Weights of a small encoder-decoder image transcriber: encoder layers 6.
Rows from block 3 of the image encoder of a small encoder-decoder image transcriber, named by matrix and row number. Rows with one number belong to one neuron. Each number is 500 + 40 x the weight over its row's rms, rounded and kept within 0 to 999. All counts start at 0. Numbers have three digits each.
After each neuron's rows are labels from the 100 images, of 14976, where the neuron reaches its highest value: "responds to" is what is common among them. Only what is clearly more common there than usual is listed. The data: seven-segment displays showing three digits.
# fc1: MLP up (encoder.blocks.3.mlp.fc1.weight, 1920x320), inputs 0-63
# fc2: MLP down (encoder.blocks.3.mlp.fc2.weight, 320x1920, transposed), outputs 0-63

fc1.440:470507475519565460527544533541525544524509464430487503525496566473483558420593492579541512500495505473492464523479455421585503414439544497473498499530525453524428524509501540421542522453453537
fc2.440:437452537571485449479506446512534515511484550541510522430483464453395500451483520451483529494512519484506539476531467547489533472527512502405588506526524523500491538450473492437520516529425477
responds to: third digit: 2

fc1.544:520503441447475491433481504447564494516501484560517486548510430493485518526484473459482506491499488486425462503380486549472529465457498469468509518457587491543488508494536589444462488545481497
fc2.544:533423559474496504535511444508420509516458498519437461518480429523476504477471534443478513516552497514556455550499541528486493505535480456520454544472492446559532500556499430524479543503451495
responds to: amber glow

fc1.643:491526464489483522441494576430592464576485475573437487526489497457448386552490490504494486492549453563484519493474557523547533476519536496499489512513559564501492477517502536438561487494476458
fc2.643:547447563510498479587535448505420480508531524512440494437561485530504597485582473385532507484534500476524515537520543467457531448455475562473451513478561435527499496506504493505439503462454515
responds to: blue glow

fc1.187:473501494541573482469546600483523509460501508473527524508439583499482536494487552568497564478592457512499412546484518534565500562469492447495434494485461493521481584509519590495504432438467478
fc2.187:467494470565511478458452442466529544575484520490556515489504537472482487492544474513458482474503491497474556490546425532475487529475526532507538486593487456466490505508423530437521461475466439
responds to: the digit 3; blue glow; first digit: 3

fc1.609:548506501415467447528488454549466516472523510496563488483525505452452528516428495483541583528462483552472511492569466526522538442443508530515527510545508507508462530460562558501516484459428444
fc2.609:466573506468518499498536539530519519595499494509495507554481458529455453526523478547492415495493513511465498493542476531468547488534501467443531450474423476446501547531517483494540534436440448
responds to: first digit: 3

fc1.191:489580475574570483481447540535466509411462499521504418540578535463489440416503548472476542470476488504454505531489470441503482517566488422446477560535491439526482489488503437501590481551572497
fc2.191:485399537478468527477513437428531521501513506490493523510515431458497494591478571579528474544451462502517547417457517557410469527534457574444537474483486480485452530538476492489493441535454453
responds to: the digit 7; amber glow; second digit: 7

fc1.558:533521461486568519463495494454486524513434534547462484482560581506538549508417528549423501489484470504469422548509448469541455499519515520505514472522486517491505490514433481597502514547487529
fc2.558:527507497553424489582485538440562490492513502560432531478516512472514516532570487523492514446467475461519532513471489485437555548468486385501470484449466381493468522491524532525465528508539521
responds to: first digit: 2; first digit: 7

fc1.529:520546478495471578531464507480559412513470442455464524582465508491545446514502513457459462526516466479552562448530505498574465531503523468469520525500539513546458453456549497503515485448502428
fc2.529:483451580533515451510461460408583550463497429463539498470515493556502561555475487544530463535486572498543469423541515583454554457478465463423479507459433549474498526483477465550468476489419494
responds to: the digit 0; second digit: 0; red glow; first digit: 0

fc1.226:488450543468419468491479516568536491565443512532461462492529526546459537498451452465457463497573517498499508546529563466474472496557466486482450542631494586506508588557491485536430451572498491
fc2.226:521561554508508483561562508519545494469547542523433481514459520555480504540529503497553527391482437508419465508510465537490517486485435505490521499529521501467444504564487545503514528454487553
responds to: second digit: 4

fc1.658:573494450554516542486531560471517490520600473489439473469481573468495499520499578530465441554537523518506476577501509535599451563497485418477530536507489492455471433406457483522527521543477480
fc2.658:509494562533535543400423494477524475523511473518567521463444524442473530485433523514501539501539526490536507533506512593476529464534439547527482513488490519557574524468395479507506485571477481
responds to: red glow

fc1.550:518539518597496518488446594439502479548481451542497457531506533533484520542533491539412503475501526520591432499575422518542545521556505501485489546522541570500493413551479462474478463519525524
fc2.550:518488515505462495533506471544533465473490511579515509562521542522548516554553478461509520521473521512501433511505438477418559503498532473503514486465544441494497499556544454586541448451540537
responds to: the digit 2; amber glow; second digit: 2; first digit: 2

fc1.102:489508527475431505523469511541518496511522540487530492554577508477451514496502551521500560422464505530482527521522496450584487510525536554511573488526547490566407439485507458540500471546502454
fc2.102:578430491486544481522517531527518500494444569521481492514472438479478497523504504501555497445448451514506418512451479515480458449458448470484434505440503428501498526511518468569463474461529533
responds to: amber glow; first digit: 0

fc1.465:535482433544456505467495581600502520470535514478549488511515517570514433505394490457476494521523515466526447541529528478534537518579543528554491487539543456493512511473432491509492519538430472
fc2.465:481481532550512543540445461477489532534514484471468486535501471507558583521531436509465434546458544478459512467470467496476529541502575405526478512514396549467398548457559495509477526471470553
responds to: the digit 4; third digit: 4

fc1.631:445469522490473467431515484514502501505565501473474525470424553452542533486468509540477514500493541499456471476452563543529541538503579571538545514519465529514526474465455470464528480477512553
fc2.631:436513413478474455516545491491469512584459506534486525509524553549535480519536510501523520475489562483541434453530510503541528477518465448507471504469491417603474548501526499437477472511491457
responds to: third digit: 2

fc1.656:503500575549515512444485553563495551509481525546553509462473560474474587539463504459439556481479538490532450527543502547546530495544454504431485530508524488512551431507481484485522511540573540
fc2.656:491577463541432507508438438454540519481488507562483435489452500511501508551518470532506529496511524551497496522405491478487524522460577435499440438451507415404498511545500512522483485490528521
responds to: the digit 5; first digit: 5

fc1.81:503486484477458432576418475530479508487483591452488506492499478464468543524493494529521474487503462497541547468495529515507550478573504403491504547482515550564466549540445477527462563519466593
fc2.81:536537442472501524497550485527485553550508544517463490560440535560490512483491509436461566498581465508432460490548488452503534513565486510530500492524513527533486428581483481517482561492501488
responds to: amber glow

fc1.343:526470490530519583474548531487451457466521389472544569420561464460492509502444477590506495477609456553484460499541449413441460531462421499464502447456521475491439412514466517517448458545485512
fc2.343:501386542472489474527406472448470439547465516543477466505521440485485501468474543478466471546525496479578560508527459470417499487586458529489497534472468520528478563457532428485547488459456548
responds to: red glow

fc1.164:492479474543453496522512487512460504459549520497493477549556472526559446433564461419522516446518564504548527478436548452495444608540408512487471496535483479449514496473444519508511532484529454
fc2.164:480467544522548508470507499475461543503502475473571597494491523504508461503502606519524500521501491505539472537537591440522501530579590532562536503510461538567556486471495507458488487561492576
responds to: white glow

fc1.114:563552535469475481487523489472529524483463563517500446481490477522442496547515514517454504459535497518487519500546551541500575512591475488477510558526520477552512573505485459460495491523453484
fc2.114:525497448456443505520579461552526526520553563527472516525478500569490474526513460462545517519574548498483477480519482490494550548539456462489494502512520484471439455614452499545507549500564528
responds to: amber glow

fc1.167:517533461549524493443498471534525488444479460517526480532515511523519528442516493408479496434476434528476551463479468472538544529617442534479566570530521474510537488445596462568480546490493525
fc2.167:523531396470506489531527487558477475430550424512507542571516528504571543563480478420501530544556470484500461509556501486492474507532545545481508436473464528515411540570499458518485532457528557
responds to: red glow

fc1.704:526461525450467440520470519522492482470505503500581437527535506461479578519432478563506525502490541490479433541470513468478544518499495496558492483504524548472529501548507605481549537537499526
fc2.704:484532569553539483529465558484523544539490515452563500458530495554487565546583439523528512477480533565528471494489508508405568517545542468449512509447412491487415520540518526482414492503437445
responds to: the digit 3; third digit: 3; first digit: 3; white glow

fc1.594:542472561580537515533481544542538434508490516496539479453539525519521543503443514495520530487531544499581581518593522463565456482613595518484489420471504568485508521506373479456519474495509574
fc2.594:462454564505469503513544485480534497562538499503488442473488497554455482550502499472444541480523565494529510435527522478493516482475478492431452545485417509502443447517546497556470470535487455
responds to: the digit 0; second digit: 0

fc1.299:535462393491496519494562470436540524494473484529490524537514481525474488513521534401508430528565499513423421522479426440536511507420495556433413466538497514520487523500555594539525589563483528
fc2.299:439532508486497520558478449498540536488498485508484501439485433505447463445465567471465488583530497544551488486504510476507489518417553461550568494526484495533517473429556471498524501536506477
responds to: dark on pale

fc1.118:453596520520540508476486436516467522487465553547505476471515507515447401515493566504500468532544522480504455641456439509486571478469416513501456457471557515477468516513509495560452503527493534
fc2.118:591528427534440479509437506460493504457412423541472493494486505528557496513548521499544526567472430427484474500485477507428541521457515444504534512498467436452501570481576537545463550517540551
responds to: the digit 5; first digit: 5; third digit: 5; first digit: 4

fc1.744:518539512453447568555497515530507523407455517459540521466571558454475456480508517474455495471505442549526515527504556505538500566487463577507535614545440436525556460435452433508533455475538459
fc2.744:394483548568482475465518455511488478466523484478506517481524517475525551578536526517461424474407544494497599549547441512510465482508470491451535510431538485481467496579493446472466451518486531
responds to: white glow

fc1.711:549530467507453530450436552490511479472475501567499522485521477528429467499405512543521531525492510481559460444535499556492470460560551484420482477439529499518483504543457497533485565502479460
fc2.711:489590458455500475490512517441461475526514523562548452483445517507463511486538463441478531500496480550485511445463460501421536524532486441469569435542464497463465519602479534528490528509508477
responds to: first digit: 6

fc1.568:499524502401474478476492573490479484478526468484508529497530490506497544497440547550471478500457461526505486499502451419529512481528502435526480507528469576506490480518565572513503511462572515
fc2.568:486516495496482528543521457427527508522479534567482444414494563496580513468466567474506503450525493497495530566421474559392485510520532461508441447425436487500527509468477457418479490492495491
responds to: first digit: 3

fc1.755:512514512490502555484551497496485531508528562546531514488520532508486473489433498427537510537503518447496453561486497547500585519502432487474482495463548479485580501513516536556426470518406490
fc2.755:536553522536437513526446496468526515498444449487454493534500470537531474535519481495526403563482469418498461471479456500447540500464532463520500500511479475481465553450585529534555580518543578
responds to: the digit 7; red glow; third digit: 7; first digit: 7

fc1.120:488565507569524508511509494562434559457529561562519519532490509485461463528478581487513480511504490497527417585502506439462466504564442498508440468483556534472482432478567517542476559479595575
fc2.120:525557471533460506510410467428481515498471433555507468450483499510531480497462512476500527561511489427502454553458465496480525538449537449509506499492442407484512566443551507589457545509505521
responds to: the digit 5; red glow; first digit: 5

fc1.92:521512509556547471470494497484487532502526511560526505493496573460518514478517622518502518519487537555549435587565488433519540553506441537533445460512569475512544488490511533539542511468568526
fc2.92:420554478526425489502419489465514474521531490531438501502472507513500440471501536476496509533496543429542501558503473480501476532430511464493477437567514459511568524464538502582504495457505486
responds to: the digit 5; dark on pale; first digit: 5; third digit: 5

fc1.651:408516567498500515481485495545566556494511499495558543410461583448500549507369557523465563552454469500506475493530551464527512552473478491467409564498532460534474512561499550509508504542485520
fc2.651:526576462505458513478479492452547551499510564529496423481478524520496516546556464517493544397516490546486501530470499522457483498429521406464510429461459465440477440571447566458443481504527530
responds to: first digit: 3

fc1.19:436529415525479512494461589507559509476552521468465435485537547425419482519516426540481409546466522448565507543501489528537508561441526486490501552466486530496508499491507499505476448596555487
fc2.19:425504520492471425502473502550498497482566530462501491529556457490469465543590462514483452490466558451513598528522498525518434501496499484469438495485485503560561486510507423400486465503485476
responds to: the digit 6; first digit: 6; third digit: 6

fc1.587:510480517463497564469506561532561435531467451488571481544454512549505473495518508448474512478469446484535525491440460485550616490469498493491469520505524535504488509479547519575537497453487584
fc2.587:426500474526520494463493487506507476500551454468458509553516538445526551532495456451544501548497479540549416467544447528462518474560495481511537488508527512490468536501533458482476545451419500
responds to: the digit 4; first digit: 4; green glow

fc1.31:517485436545555506428551519410578407544441434509487582524498541540486526549498530455566496520524500459589502509470490510524483520425527417425447501532474508542506522482470488519555481570538540
fc2.31:483458471533490541508439575442533510498535522510492457496503422444457539522442477503503494558502490591553514434502486534428522427512443488518474504397463519510511554480547474514444453504454470
responds to: the digit 4; first digit: 4; third digit: 4

fc1.161:571495473429422449480555536470491489452523528519574475457452483542495494515492516523529479513504502414486480517531544509520571474585492485506452524498504502470495529549473570517519539470464445
fc2.161:457438424522473476475498436518520531503489534466497494543516473526512545509575459467540467552536540499515466470469502464490551504515526465546404502509452506488475561513519500508441565493479536
responds to: red glow

fc1.733:485554468479562431496469555541482516458510498465502428522540562478534415446483458526500551470502514480458504484515507414499485568487438548505476441540498586494464519486452513479473509504475494
fc2.733:468456579511518549524481518444476549529515498468483549464501492560519558555572523536561547558459465455533513552506592468428525543519556547548501526499483502496553478483553531420490520482445531
responds to: the digit 3; third digit: 3; red glow; first digit: 3

fc1.221:518561517571476503461466520500529555587468578572462449503488575525473479507482526455489487527497564509522424549518484488496585555517501476491441522524535512486510466538586525587482459549502472
fc2.221:567569527534425491551439487440535494494424462526487503507484483529534486516517523512515474549477471429508456514493448510466571518439513423506511490464512420489511525444543516552515528481563563
responds to: the digit 7; red glow; second digit: 7

fc1.569:529503524509487459499500463583500525523505480508540447483533474529496485478540542499500536460506466522581511444542527441542474481552510485470538544542535467515479469474500514549406498506548464
fc2.569:555444472508549566516453538474555495577466585552491482537464498441459527548500484492546549454426476479552432525483473544449515465477464449485454499439473448520507553518524473513500492483505500
responds to: second digit: 4

fc1.706:579522423557518547506433539525490546505486604542484492508543449463512481440452502561585548484517492494472520475469495463486532565568496450472541463465462497496554535476454438507532460473488519
fc2.706:482550516459527568442495502463478458543534513505521418467482572487494493500515488457444523505510526556470509508441488477457501486465549413500499423515484481482467477548472561450465510491574522
responds to: decimal point; amber glow; second digit: 5

fc1.531:545562448557520490438540565582573440527514502474527537533521433459564477561476548540528466425500423504474418468522473536409435461452510444553429502482472493582538544511515543483483510490523627
fc2.531:392505510503461517512405472463406553516514489425534500467540494510456522473448530462460535569472507580501540492463421479507521524571502573491544510408487526543485536479481474449482453511466463
responds to: white glow

fc1.139:517504514546515523490510471502504511529542562461521465504578534461483483471453558517473563455484519533497546424456408407594460570549512465459546501454426495548509500537532467529556418538552534
fc2.139:435443537467522503438505510464497473560504532536512533506488486484411514537484497469597500536538481591544414463531486475422544445520511481493476495477443445513458492503495462497477490477473556
responds to: first digit: 4; second digit: 2

fc1.602:581516509560470547480558493510522503574432581576538435541455472498496446512455513462513484522460507462515489523548523473464574479530483419496501535520512542441539482425549574481457516475466537
fc2.602:559421532518432539571430511518521518450439508463449442552518508582563544539560474483542493577492490412505445561471488504439494524452525504552512507492521425495441491428578569461503514528536549
responds to: third digit: 4

fc1.264:524529462455552503491469474528507469501421488576514507481503516420468503498454505469414470530522482444460503528515556512644543469507489522492502497567471571542494480533455496546498546507557510
fc2.264:507524465477466464559548489471450590528531473561422449488468474499580451496506553477500522438499505561520457585443557534493508514536457403528480479448402465469501529537511521457464474508437480
responds to: white glow

fc1.158:533493534469448475456532575552500535467542529501540502511568521504513431601510554514537540521444495468487469555518537492508488481535485481502506560483500536511477563537571529510476508497498514
fc2.158:521483506517519537534466542514453512497473494499532501517463447536520527524504410524545485545554533507535514459455538514425527528500523489462529508512486501490428527464543487495478564547428489
responds to: the digit 4; third digit: 4; first digit: 3

fc1.545:475512568486517484573479503454542504457497491461507550555500487611528443488501481525438496476514551515471524539492494547466503497422587538496430485493484489486515572482511491454496528492485431
fc2.545:490452492525526498532536486429504553478540558485492490450501521540500596501561518441468486542424543516637520547505491502506504521564537516493540517466475530548511436463523492462442483508478495
responds to: blue glow

fc1.513:509579534549488477504516550477512465491543498572549519523499530521434493586499519562507480491503520488435450523492502542451506503571442526467496525498444492529479492573533494514530465504519512
fc2.513:413533490429444454478504481449510473469498548596544520511499520446512499503484478427519465480547569540453474506469498475458508485457548476475465396502478481475483428516502454461506526514496500
responds to: second digit: 2

fc1.730:515596564530488522484589532484531549522491501568550441485430487501532444488490450419516485515551492497520451532474522518508581472607476483476515508454602562492571495410495517554414456535475530
fc2.730:493482558555466509536461499446492562477482472478466510495545530537538577560548495480524474556464488431516448539534490508423539521493546447549504513504463461486465534483573536468469594509481558
responds to: the digit 4; first digit: 4; red glow; third digit: 4

fc1.423:564546557522533468481534567524542491501473505589508519534533536506474454576521552491409496482478490443439434516544496608521506535587503533521530465511528490507471545525509481552496514512506460
fc2.423:503567514445501437444519497454554473449493546547519534566467496528402494547470489499535486506519551561513474516518515506492537539442537453469509410533542449460433461567564514495506554501451474
responds to: amber glow; third digit: 4

fc1.424:524455513508475521457599530506505472504483425431538512517550508427506417561535584462489528491599462442540532524493496485486482495509450452542454523521472529508475492473478485497472436570530509
fc2.424:441391577553533487547428519516494433502463517464488508482550442482429558493432531545484465515496495506604583512459473513417476475548443465459512558427478531547483566480527454480501479458475543
responds to: second digit: 8

fc1.520:483523518550512536457503459474429549515485565540463500500522565514472478527457521472473450490540492483464463620477471462520523476531444465513491474477541530492477487503534501575519521469541546
fc2.520:559530430543451501541407487471539469459419462565504505485468524521542496533525519499514514523450459438507456540468452477436554544471510457479494524481509397508539526486528502579452538529564557
responds to: the digit 2; first digit: 2; red glow

fc1.250:490456495571471514463511535496495514488492464579517513593497533516535512454520526454491464439492505495487510496493412459500537620539574500468507552524492550551507477508535444569536486488513484
fc2.250:461454524518421539437499493491515437547502517496499507504440479492475573481464554500507567478561507521514362487532480497450554500529477468463526471505523448519516542486507461498528523503461484
responds to: the digit 0; the digit 4; second digit: 0; second digit: 4

fc1.761:420528473521479453547484486471505511459508523487514509502488489516447440415497440564481490559530518490486502455468442496582442489514467516431529500516566477488555445513538460447521470483517458
fc2.761:515451592522508445517490489486509496549519535526494491413542511563480509514528550526446417498463554416572552543503493540506512495527537522516450566459385488578506509465505507453528490565406495
responds to: the digit 6; first digit: 6; third digit: 6

fc1.750:437464540469512436485480493457518459464506555527491557491553540492451471466489472495527493453521527479608501548484485406417463511528481436530485553469485563537469530458449537499522466543518598
fc2.750:548493491495432520530548490527523420484439481522505484506526397508488503494435452515466546533558591471501555580464423454466477429525461486453443492470550503482530525534494413515538494473523441
responds to: amber glow; first digit: 5; first digit: 6

fc1.77:506494483527522519470494495506500551490488520665456489486533507502463508544483563499474482463490556505489382503587439448544515491529484538507478467529560504586516469500532515553512546502520561
fc2.77:482570497526437508561424494407519469533509446529415494489512472505519447513502465451477542516476484446578499557457480495461537568479524448491491510487499387485531524502520484576451504456513506
responds to: dark on pale; the digit 7; first digit: 7

fc1.286:584449616443517540514559439514526469474444489509532484527567556523476533419497381456494523456502519524441483555410478487574549472536482463499458471454562522553542496456541510526577479481533488
fc2.286:462389468541542509502479452467529519421537518513484527492511523491539518584558534594503452512467511431532547516467491459432447493505455445531498515533514463433511522527513449566391511514498516
responds to: decimal point; second digit: 4; second digit: 1

fc1.198:491523472477491438547579537547550488440524537405520534533486593461444434504489495538567514518494489511454492522504461548499529475431446481532497523520466492524460539514520633493520456456433570
fc2.198:448431634564502444524490515468517548553539538487485519489545450508458512501550430466470505503517490491518507497589498540463540445539482452439554483480475464428468532494505447492452486479405473
responds to: the digit 3; white glow; second digit: 3; first digit: 3

fc1.0:469459475480546460465543526489537450491539434498493418547484539478509506507501532460527487489539464492552456473476481554506524501438527406518428526544479514484499526550489504550475444469520534
fc2.0:469426574564521482495453524544502484483476507440484466494510470503482549541515506495468509528542418572530459522498457503448494471507493539517537470409474518552515533492508439477460469524406514
responds to: the digit 0; the digit 4; first digit: 0

fc1.756:522470494454511480490478544527458592448483487494569433484547439507449507533506475513545509534506497503514470558496534469494502519499408542512557511520544540489545490512526499489468553504528618
fc2.756:444535511471485524504484497530516548578473536426428529566519575543545517459466491579488435514468599537516528536457502503530542474520568390521455558500471536484440470473530530460491549504501448
responds to: decimal point; amber glow

fc1.317:474457519512518541540483436455538537488488545526431454491468563511482516553491566481503467501475499492470483514531443570501519511456480552524461510480515472537497487507505458519515502523438481
fc2.317:504634448547467494542483512457530464510440544557472470533494526514525463543557480505494485473420510449527485509466422497484473550453516402443491476494504423441484533538469497552506548492587543
responds to: first digit: 2

fc1.500:519514503500508448490494535469542414551423452495539459544532523480527504525524548452517465512490436506550508431512499497537555512467517444486426506519452486474520543539483459561526459488487467
fc2.500:435415586583478545512422491468537560571488515495482455487533468484480532528474472494485526492502506520601483497552469522403567513492492470452472494383448481491500535476520429486459452515458505
responds to: the digit 0; first digit: 0; second digit: 0; third digit: 0

fc1.246:552589472560489460484487505533511565521483551520517507526467559507508550494467533502456546537524546492530458498525499509572565571549508480466521512504526516473572435528448465572495486520475478
fc2.246:509537570518398527557470462462529501516465501496463477528481485535535474548532493475476457534465527425509463526490459501488536486466506384525464468444473449456465529465573546522484499480521559
responds to: the digit 7; second digit: 7

fc1.751:468488525507532518472520563500528453532443526506561472505532459501529513433499559504512513454513483493490482478506520485626513505547538503485529513610513464511516525523518537523507476564556474
fc2.751:523437505523493539532464498522539488493454527484481465559471454478464534563491489477553523501437474535525440480476443507477526462430434449503462522458523477495516577507581436566482503459505511
responds to: first digit: 4

fc1.716:492559530468498475515445529510508479533489497439513543539525484451509487507522566453543490466515479484507444481482426525507431558536470457513548513453542478533546520424552446587492423510503453
fc2.716:529431520560568553510457558532570498523479610474497453519510498471487505497445521550506508510406454463558518507477464529434479452472478520444478512452492442524543510506443476533496433483536509
responds to: third digit: 0

fc1.450:431445487520502490532494512502511493524442524524565468453591526515448491518469417471517501416515482573459453516518517432581481505477481510510508512542524461498481555525487550597511458559430534
fc2.450:447494553425490504484530472431518498536573500564428469508542532579498439477533546509436493414535560519479497574532504564464523542408514416474376545500470483486480524479505544547454512518524508
responds to: the digit 7; white glow; third digit: 7; second digit: 7

fc1.601:477449439525474567489460536538452470452483462519523480523511480417503487466537413500482536487497474541471472549522520417494545569488532457464575493571473512534522463502439496521577488538433473
fc2.601:535477554495482566523465537486519480527557527460449496459527535527521532535581521504467508497440529450476506541511461523423496499489475453472459465453465498413521479509515530416450447512483455
responds to: decimal point

fc1.178:506489488467516459515536509477423530456538484490576557520619537485534419479468525445546513528530540466530431583480513443556500477485514541485517511536571585556516507528441477528446561513509490
fc2.178:498481513484483558544443537553412503476475475466492464476470418571543532438542459560476508581509558489519459518457537509406537529490500496493536479499436491491436515496598503546501560531394512
responds to: the digit 4; third digit: 4; first digit: 4

fc1.79:517575488428514531505473532521445500426506479409489457540463491475582436437571451510469512472522544531487518527548571471511466584454468468491477523532448524508561508545433520547516489494472552
fc2.79:458406563570509557458448469451518562588494514502535545452511512437477517551476541486509477540503530485580509538538568456469477515538529533465518476449438477551503537491514494431418457517470580
responds to: white glow

fc1.32:485532569482517491510574487501479598451566458453524527525481530496556451497485535513546463543514532552552417459528455515540465483452483548481440506574477550508513482489539538517501473505482422
fc2.32:460428557492515467497556529462503494458514487516472453435489480604525561537592504510472496465568562427544499483530506511517540455493493488547502480493428563510478496498486477508505474504425458
responds to: the digit 0; third digit: 0

fc1.593:470521503502473498489458511518517506528496557520475599462453513490454532492416507567519481499491534601507481524462534457503504527546590465439440541463436557539485496505438472491546507531527522
fc2.593:480533464463484538464511455446496492507518528615532450532456545494486515559525485470517555462558515553464481507453540480451540530479505399490457420476479451455536447574462527523431503493557559
responds to: third digit: 2

fc1.560:481485464558514383554517497500495426494510532423506480535411532452492488451549492569535504522430531523454519505495521472519425534498465493516503487478459459465532530510483504557518496548446555
fc2.560:445446538588485513471552532423502588561505536557556531482555523501469549552555464437498498425520510461518488534578492508452537498512508499441544434446489489489534555457532550383475446529440483
responds to: dark on pale; first digit: 6

fc1.175:507499493512536489489446573492526520555519541520487515596491479521472480461514470530438497508480460466427482471545495539526523505590493530567504442464510473439506512504414498511510471472467420
fc2.175:532438594570501573510479504462485556486508471458493473497535547549546528566526485473544516518455437458556532540531593509492533569476601485540558488533444458499558471475557574425494480476459566
responds to: second digit: 4

fc1.691:415554431510442460545573550502592520461543485498485550512507519585489511453457537478489491560477528487541432477537489474468509494528485468452478504504555476464532546515546477482486526472552543
fc2.691:517550524456506466424496483420503503513533508576495460491415542491478547438529482487481554434490541531483556489541428469484537493488539440447529450445480510527459490565413542471477523476507511
responds to: the digit 2; amber glow; third digit: 2; first digit: 2

fc1.179:521548517505536527502436492512489522579491548581480439539515559529509454541501548482466471517499479480507483564492458489495585546463449544562441491549523497440513489540554489537482392533487443
fc2.179:549554521554458484545439517448544481495431422486462524499538501521512471497516517518517481548489479411511469466524464527437549518428502420510517482513508433473531534424531525564537525483554558
responds to: the digit 7; first digit: 7

fc1.52:443464485461487485534473547479475533466414611441561505481502524484546500625505449575517477512510491462479507518496500417453515546465431486476516533498506540502519516495482431545504499437539537
fc2.52:501565521501497604528523421500567503558540504446485516560502546526459493474460448453501541541535512486461566488505473463441521505559583472484515504547467446534541441515486524523501497484496458
responds to: decimal point; second digit: 1; third digit: 7

fc1.242:513539507524507487532515498571481454439523505501475507468540522478519463550550511509574500496457495555511506524461499503500465483429575468474446493490501501591599520489449545520437452488443536
fc2.242:421437546545543508500510532462491558568522483516527491470507545543525553552564432509517543497433552527508424484567512481469553520533504544493569507421431488467459500480519512450444469537437491
responds to: blue glow; second digit: 4

fc1.377:480479509501490539510503497483434554480483536508573482433429476503431551496459473501492473469452470480463462553526510515555492514480426471521499549517545505548532552539500476491480574523495557
fc2.377:497516490546500592485526521526457617576484494387433552563475530526545522539474501602524426491490533499521464544497527485502501492473540443547480550542459466503474458512552544488422571530478439
responds to: decimal point; white glow; third digit: 8

fc1.442:517469470426521467472554521556508519424556522466503525550515484495469432508438518468428460543496476452504479530566486511550462459524551507440495520495521521491495510497479502493456534484390506
fc2.442:507517503573468568519480490572424488502544457504477530517495435485512589539483462513512484565467546499445470491487502543447519571486605454524524529532497548472451504465540495483488532493430486
responds to: third digit: 4